python train.py --model="image classifier" --dataset="streak pictures of flow and ridge fields" --train_examples=97500 --stem="deep" --optimizer="soap" --learning_rate=0.0019 --beta1=0.95 --warmup_steps=140
Rows from block 8, named by matrix and row number. Rows with one number belong to one channel. Each number is 128 + 32 x the weight over its row's rms, rounded and kept within 0 to 255. All counts start at 0. Numbers have three digits each. After the name is the row's rms in percent of the matrix's.
# conv1: bottleneck pointwise conv (model.blocks.9.conv1.weight, 160x240x1x1), inputs 0-119
# conv2: growth 3x3 conv (model.blocks.9.conv2.weight, 40x160x3x3, transposed), outputs 0-13, a 3x3 kernel for each
conv1.60 102:079137077163097140116145114118056140153117152145125137098108146146162149106123160098146163096176110132121117123141149194118122115169107108073115113134129178111117099139176151187103119198128130198149121194146046143069169154102105123120132172086139104068127123134117152111091097084115173102138110112169192116103149196175102109159103123084093119160152116143131155
conv2.60 101:089124153114103116116112071150151168090134179148099127078078148085129147133155101116157096104194102192158146166130120151077170080110083094131137129104154108171108055092152156171096153137166162139171069079206131127140131121152114089120126137118124121091076100159116097114105159130173099090115075114105118130131158154131108146168113156134099129112120117097146144072098122064101195
conv1.61 097:151117106125090155069144109177062111110162126127083112075134120116140119091071133171104113072127151155126155151135162092137138117103083113136157111138166132173139130155124109135088124160073144173100165152089136118137136131107147168145122112130092153106116110121073131097149098130116116110129213104098174149135117155165118177152138057110101153099180164174157130
conv2.61 107:090162142108137145126145172111169181084078076087061103105085180094098098095168107180135136110121082110072133141154130142114129123124141052137110133153127107133104146109122129163112138158072129128144123184149140098119107099207107109140137146103138148129117129100118116166182155099068173147037099183104152116145132127109131153158063142134152113168146130123099121129164127098146085
conv1.62 094:136150139086106121139098075165080153067175143148083115176096112156086177151111174088164102077123107135114105136162110122051152212121110081150119110127140140112114149163132120084085079136127129111112103053181153144161174161132131077091137147129132167141084147117123102108137076062130148086116210091111142159142093119145135178061146180131108119097091159128123148
conv2.62 093:070134150102101122130138182182130122104127155133090131137140078083107085075073143183173211090150094124125118127173097150067186116161161092116141170135143151097102145127127106163131166108148147098163123092121167148057139147142116134121101122099078064118115150103161122122163158124100146058086141175114161127122129148136095145166152145142205111149130092167077098094141119100110170
conv1.63 102:125162113094125088137109111167123111185118141127137162145159164165093083116095077130066168160105084057110129130142104137145150151172150112083071151130171086130160062154109104108106106122149160143091136138121094107145151141054086145092151121098119139152099143178142114144145108128093104069084130078154135115151154161159168141170182119167078242165058092150185151
conv2.63 094:124082118119127166096174096178133113156121088162157175148106113147153082135119144112171222148118164122159133095143101179113177091146096103142055112123115134096117121170105164091125141183073138160142165120111206068144140150132135088146187058147118091112137113092125156183108143167163132092076088092150105103120122150139156146085127112114154160204115089087099083170168100127133122
conv1.64 094:128146107124153120095113134128155110097119107186106161109153160131092094095120097166094098095103129154089144133142158101111108105110130132153141140076111150112192146095119093170130137100152099139128107121165140122127086123117055112112153172160093080113123128139122080133141140203124125145121087113052118116100092131145116119100081075064133122074137150189103110
conv2.64 097:135146140040124117108157116195165090131160117214055107126114130128106107145155142152124156175102169100112138142131118137108146103112161058091123086138136173100103169081150119065107041152080101106171131112144092111125122150140122181170163135152163124128159128145103143067086131189078088130158112076130062139133140148101151146104053132118116157150160143072043170119049152088115129
conv1.65 102:161104114109110097154082075098135134103124135172121138083210081138119101134109115114135095137167166175108121100140088117096162153141076149106131123111102092080093138160102129102158107096120195171162155101101099153181083148110154056137136144173135133116119104122103085102147142081159137131137055142117101098129112123095086125113175121172100090130147143124162102
conv2.65 100:158152108193187093146102154092153150130108090173103170135170082166110087148142154157176122186141106124124101147154144096134136090131128122129109115104129085140140142125140123098182153105149118135055173145168090122106092159126133121109155160095143115151107078140117099123146093110145094102085205139115157088112140098134149176085075178139179132172145114143166132168108137165134115
conv1.66 097:131139123147116101112134086128177123115117117133111104142127152076131154138144135137079159104116178068059122160128081103092136128126141079154107155086151134127119111188146102147102085109078121160145126156176107085154096093180117135129110068136100158087115134163141149145159116084058124123137098171110132150115140079185131138200171161156162124171110126166122166
conv2.66 101:087137105118087171156150152056123118119158202125092159115103159132129160106180164149142169101183084062108143128151131127080096079144130131133118102102170102083100083121151183126122138135151147062197178058113184069152127110080126091162167176207152095215108161118136113162139136124201144145076107175147104129108185124100188184173098134152128147098091097119145127171150130135108076
conv1.67 104:123144155110167132130084131138095137117167180136115098119094108058108137107146095137137146154189132103069115131137115129106162143115113125108153054129151132123119136169132104106188168091072121098133177107202100089172123149142086099119170189125151112130153118156085073082075137159188186169102146091189096121082142132073163088150156103110187169134088143158129130
conv2.67 096:214053133098129123098162159134128125153088042161096146132092077141171081129093139115165079121127101141158097129165106143150092092143119156097136159154159108102090114157035098190123141180107157167110133151052212105156080167093152184078161081225087149117077123129174121108082141176093142087137136105072116101113115137145126082151129140123084146170112155128099122163137084150126122
conv1.68 103:054086166132127172109165130114157109119140163137069059160123126089149073144097130146102157100163140179100066150092115126082139126128136104114105133093144114115139097072162109133054081160168106118168133090063134141139112183176121129192157089124094103119138093198157112078132171093173110116095119144104110158134117128149094113095106152151103153143176134171082078
conv2.68 100:100107133149064147127103104159160077105153154179138144080142180175136117097101115170133142118112111125126097132116169121164141176100163171152147131142155067122161089118169113139109143132150133097067072084137095169138132164141109131116088140187164134114116069169137108153105134155120107121173133135053127105161165114139168062103175150154160083168080104121161082115187177082091195
conv1.69 095:116078127144133128117124124097094208089124103177115163138066114091115145152135166110119089150178114122089147121095170151150105097134103146183063116160161105090073118083116155157124147170122131114137151134119106141108110145098122126159116095147082153105135152120103084094095141103098154123103114138119137128111141132140136083138128119137115129093121155179104103
conv2.69 096:128120126126145123119093086112163112162182158123179101134148176119148118144118090119122116122140130210205106150134103112087150115184152113127072121135139107253174163134152171161172072107104153141108102115168128079108200158116146155168146092115118164153149164151148097133110171154137142122108147138140127169132138110099153152084186178127087106105128088109085129114130118065105162
conv1.70 097:071138139144173190075068110088139085112121128103126147077112182151163116138140134134104115140117139167073104120122138119152135180113146079092117102092126135177121158094145092165119160088167124143064127116070103132117155147118133204131121080070153132117091113125074097129168121152161176121100121147143137155097121087163184114165075110085120127096125072161145131
conv2.70 096:159148129119127125051144163087078124162125173126134082154157127120169081125094122167132153081151174126129143079112152152170087149171150078090070150074173142179103127110074126088128177159187136123082171122121117118111139115082146122099133098114195230104197164089106080092107150156154084115163137127128116149145147107114096065122195127164100127127099114122153104166094107154072104
conv1.71 102:125097118102111114096121198158139121111091187110159117130208130122164151087136107073109144183126108098135124128127122157154117133087159109087087153196090124103086149094153087108161112118113140119086133105166049082129173099096134150082121126160114114136125171129145114144137150183115144122170130093159118068143105159169138083146199137116119105109086180166150137
conv2.71 103:080206167090133118107139082171145122106128112144098127144168123120104131160117093119094104108129150169138221090106092186150129114119113154175092151148157117131052175163090158178148103160128158076185162167088130166139096138124107100146132120112159146059147109144111184162144089131178164091081190142141147104077063110162124094045154136076188118171141130150093157109055145185136123
conv1.72 099:142089118169173143116117175079116154153130106103174123151128098203123150162159148135111118150204118066040109109123135143162105136144132117161085137075106144156114114106118112110139156098142095160109117139160107113139126120129095116101177068167075149135125125096150137126173067117117124152121171102100131137137139094141145106102171137117130125143125118159155121
conv2.72 098:108083179109070116077138122150074107084096108124158171117134126096116179126105088133167157097145135112102124078113139135155130179122133106149101092127107141105141103060122151120142145140104144102121168067125142155122144086100166106092159129097115165103113155091174123113100147196108123089099123105132086107087106072186108159102175147194150091097161145083100096166192142159119158
conv1.73 102:155100164093136112098128151152164132078112148131161173102140160146090125143096133167088125096106094158101124111103116128142160121185132079099089119133113158073095195187060120109128136099091087100094097102102111138122129135128149151133143131083143153110122068149119085134121104138166095122095102120145147186151162129126119058111136132130102141141172113159137150
conv2.73 101:169113120130191173103162128109118061107044167126163156158090088166130097059142172134121143131094140111136179125132089085142108093084084088125084112130111111115133109138168110104151178118049164109159118154113124167131160116094133136100127167087076132144146091128121131149172168150164152143072118138053111136147127042160127136117158128151159167205136114128129069107151106135153118
conv1.74 102:088138093090095163113125140091130127084108169141088121174164177086147136077138115180134139168145116086139084128113139172074113149123080149194139177122176146134169096087124152144089117113144116159117085156100111110102146120116131170041111153063101226145106134139082161160118139082145120154115135108101118114110052147136060133125135072127088138105162156107161120
conv2.74 098:111134139073161160094139109093148144097087141071147154134128148140120169109118134138088122181148079097151131148164108111138167168117078124113120148111154180120131126126122128133169141148068134153174105156145064101093128071130111187121110141129123106163155118136138090129125126097126133118137173206165106116160045130121123085095124169108157114137153153145090149117131071160125104
conv1.75 105:080157085184104199103074116062057102153100082095108116176101127132117061119121082101108139116148126115139098076146095141091133135123154171140085132109188106066125092125131111151112145102147084137124164136124148126113118118155081131100133126135126160149140115133126116118190113110118121072117081138123082127069161087117168137145088146125089081164151122158137098
conv2.75 111:102145128093141109117097127157121127190164113071163106101146127156228078103104103143173084098115108145126152189168182165107101106116125147123120158092166103148142119161163117098237167132126062148114191156133085162148126097125126105092095063131109135180189098095167118145154121182116118122148113079138159134168139115162135120101141107126073178146116100140184060164140118119131143
conv1.76 105:058128074159087192123124087116157112160085164119146187140164148172139110150104090172193140140153068125148105167097165106105125115147121133104102116053111127141151164172109133135141173125143124145069107157174163075125129151092122109091157164097088106075069113063126121086135138131143119156091108131104161142080088133154114131117107145126164128112130165115136127
conv2.76 098:130106121038154151147116122119161186155133096144146101098158158116117166151112105101149127089168106140131122123136144131143154113150179153150118142159111080144118089076120102138066136095121136126136142123108119120128122110113123166130113192125126114110124146063105110075150166156092143169109090157057155102094135115143179108126129129110101151126146171087087127154126181183173117
conv1.77 102:078182127160134069133121119120121128104152146165148158092081098105121103155115107085151105098161159130137153192116129178147110119132113162134090137114151145185090149127159108132109149146139130149138172154162185142108128064114125174150115129130187181116145149142110211102136108103125034105155097125101119142147158126162062144125076171157100173136097146151136150
conv2.77 096:129117121128091190143091117113139088087097114075130157084127142143135069128185062138152166153131154090151082110147060070162172188132099154096106118140135159142072098126152118134182172120101168090118086118207096126120155141148081192153199118143089146178085078147130111154157099081077142188047133127094185132089124154118140115170098102176078096099087156165149069100144120070170106
conv1.78 118:138186095128146177106166155153158119124148142126126102189112136092158157125099156119102138101112122142179109193149143123133119109153117156081112105145146135081083148147133108047130112168069118183124148095150105125098167099154180143156129184105067145135127136117111107161114126157095195110073091120110134217043027129098156121141125170135096132093184090101133094
conv2.78 097:154115073100058126148098181172204171079097136125069099119146074053142150117075204136190111113132078093124133112092106089161077134131087079127143168153112063120125135118096113140159098102135111146157165115146098161128117164104105157153124115124105125098140112122134093213133116138170145136120098193104110141160107085124089077184124068091108111083115099136121118133154093155089105
conv1.79 100:127141089107083089136114095115130086069104129160066095060085165119094143193145138107197100095108054086109107103100104109098092156137137159067104182104145121139139132136089108128060148126154154173162139161116125172151169112188131142103184106120149076156129122141120117137121118163139154129078152167135146170125092136139081129101128088126181108125151189068132085
conv2.79 107:093144157088129186146153126131085094085126095077166147096102118115193066125137130103094113141204126107127134140100101077105192067142095119099151096135162171149144164067191126143109170122124162132187070120146127171085113082137128145102093163085156125141124130097135076167137133143141173169111109126120078112132129152162104095106165186161166169156163086133134150153120143122183125
conv1.80 098:099146110136171099128157149191116136117101133083121135155167093113133113154110168106066101127101168115072139115104164126133103085166156136092113160149069119101099142134158136134105195167134150211111124169096188145134137140096160099147083112110101155118136073195116160134152179100166134138103114083154112057214082115091160143094140098140105131160109128145176173
conv2.80 100:107163132177148072174158119138096115106125107135162114031142060094108155212140180138128106116198246157142104124154175119118124091089111072101103216132121102113156111110199141112145130122120127092099169107131156095140083139164098146128135123117153120155158122144142141142171085168088150213091158083110147138148110163129124103110106143177171184117183092101111187140156082075150144
conv1.81 105:108110091129147162084146167084100148112127168131027104126119047113104113163127103174143093141143154103118157092116106167143100167081130138129094119141076099153111189093183062147086170133143123167155071168133148131081156113094094133166127109101105161144144091121152110093129139177170142106146137098119132079143148146189137093150142111181081158089153105151092142
conv2.81 101:154101145203095124155159076112093100161101130116148118116083162108142159127126086140149149085063122160165140109173137141139102062132192111125129062117149121110156123091080150141081140131154150166200128136095114076083145163105118119099160145099132118116160190156077194151055072218136121179118184152163166098148167143044174155120141121164164101105081115105144123089154152106134142
conv1.82 097:104085168157111117131103114079169115086201120111149142129155099124122096119061112133121111098087174128072140128095134095139113076090080097126148180115095153133175150099186190143086142160207119135089099151183123162092115104154130126112093081107148118082194110081163107092172124145166090170157109114126121167120137118132174126147066177137159075127068110129161185
conv2.82 104:125096194158127156129084032142131127143088147132082104156238102144078109170070133169141131097083145130115109139082137097145135107166138131066174155133120104163131206194097093144121159112139110208104112174137161148147157170076128093068153097124123087133112147143130172134151165147179133162103188133158076135108138092150148072131137112134130084148130134179075134077132128131189120
conv1.83 099:157154155058096156116178174128166113118175228157151174143179138075107124148108092153116192156171166128094092124103083154150083161094150131128198133128098180152123162187159095134095117165144137135074141172135155173152162129083150150083154122114127081132130095114080101102091186171142116134099140170125114123117070097134120114143119155163151193141135115136133178
conv2.83 097:092151101071081114114092127132218121193114085154123114162061110146082163106202100195154148135096149076140164142108130155132103123190079161144115206137102181165090098175135128157132156107165176162138149153098173054062141142106081127131124113153110151180094181106065139168087114116145089161203130146132141128150115172147125132164094092167159111151133145111087125130122114126147078
conv1.84 099:142131146096177109118185107159140178121067125128121170161155091129163171179143156125132142154091121125111118110107152090159184083135184124093140144141141146099144162130126090129174143124093115096100091155097126149140063095113120116169158154134105175118150134164116104085067136117133131186151156083155118176181083152086153099160147146116101133159092190119142145
conv2.84 094:164124162157128088094131126115114094119108134102124165098098101110150121069173120133131110168137184041108091131123098085168123126124127153151108158076146116141143130142115061140141126131141143086189132151153178155092075136124138147111125169143072109142098158186113126125133110137156126067136141134132099120101063167105113150157163123117157086141057080189113090195115090146143060
conv1.85 102:152121104170132170132144143132114138111155201174127104084169136131133084104121160130142161135173106097157137167113099124100115058113106178093100137110114133166133144103188161106181090088091138096174160149168100158136105153088139101138113176106140137181115140124098119169152147133089120082124136107148157146148111144111116138119168104071097136151139173056126114
conv2.85 097:187121102161146131095127140095189203183048069189122118111146145064121173154159095149164146155111105079147131135127142074090171114103119065127128068105153140077108116086094137166133136128089106141145150102182139038121098161142159112111121148116085191154118149102153110121128051132135135121080149073142153158124153116093123122119169158149101143143128185083167172101180149065085139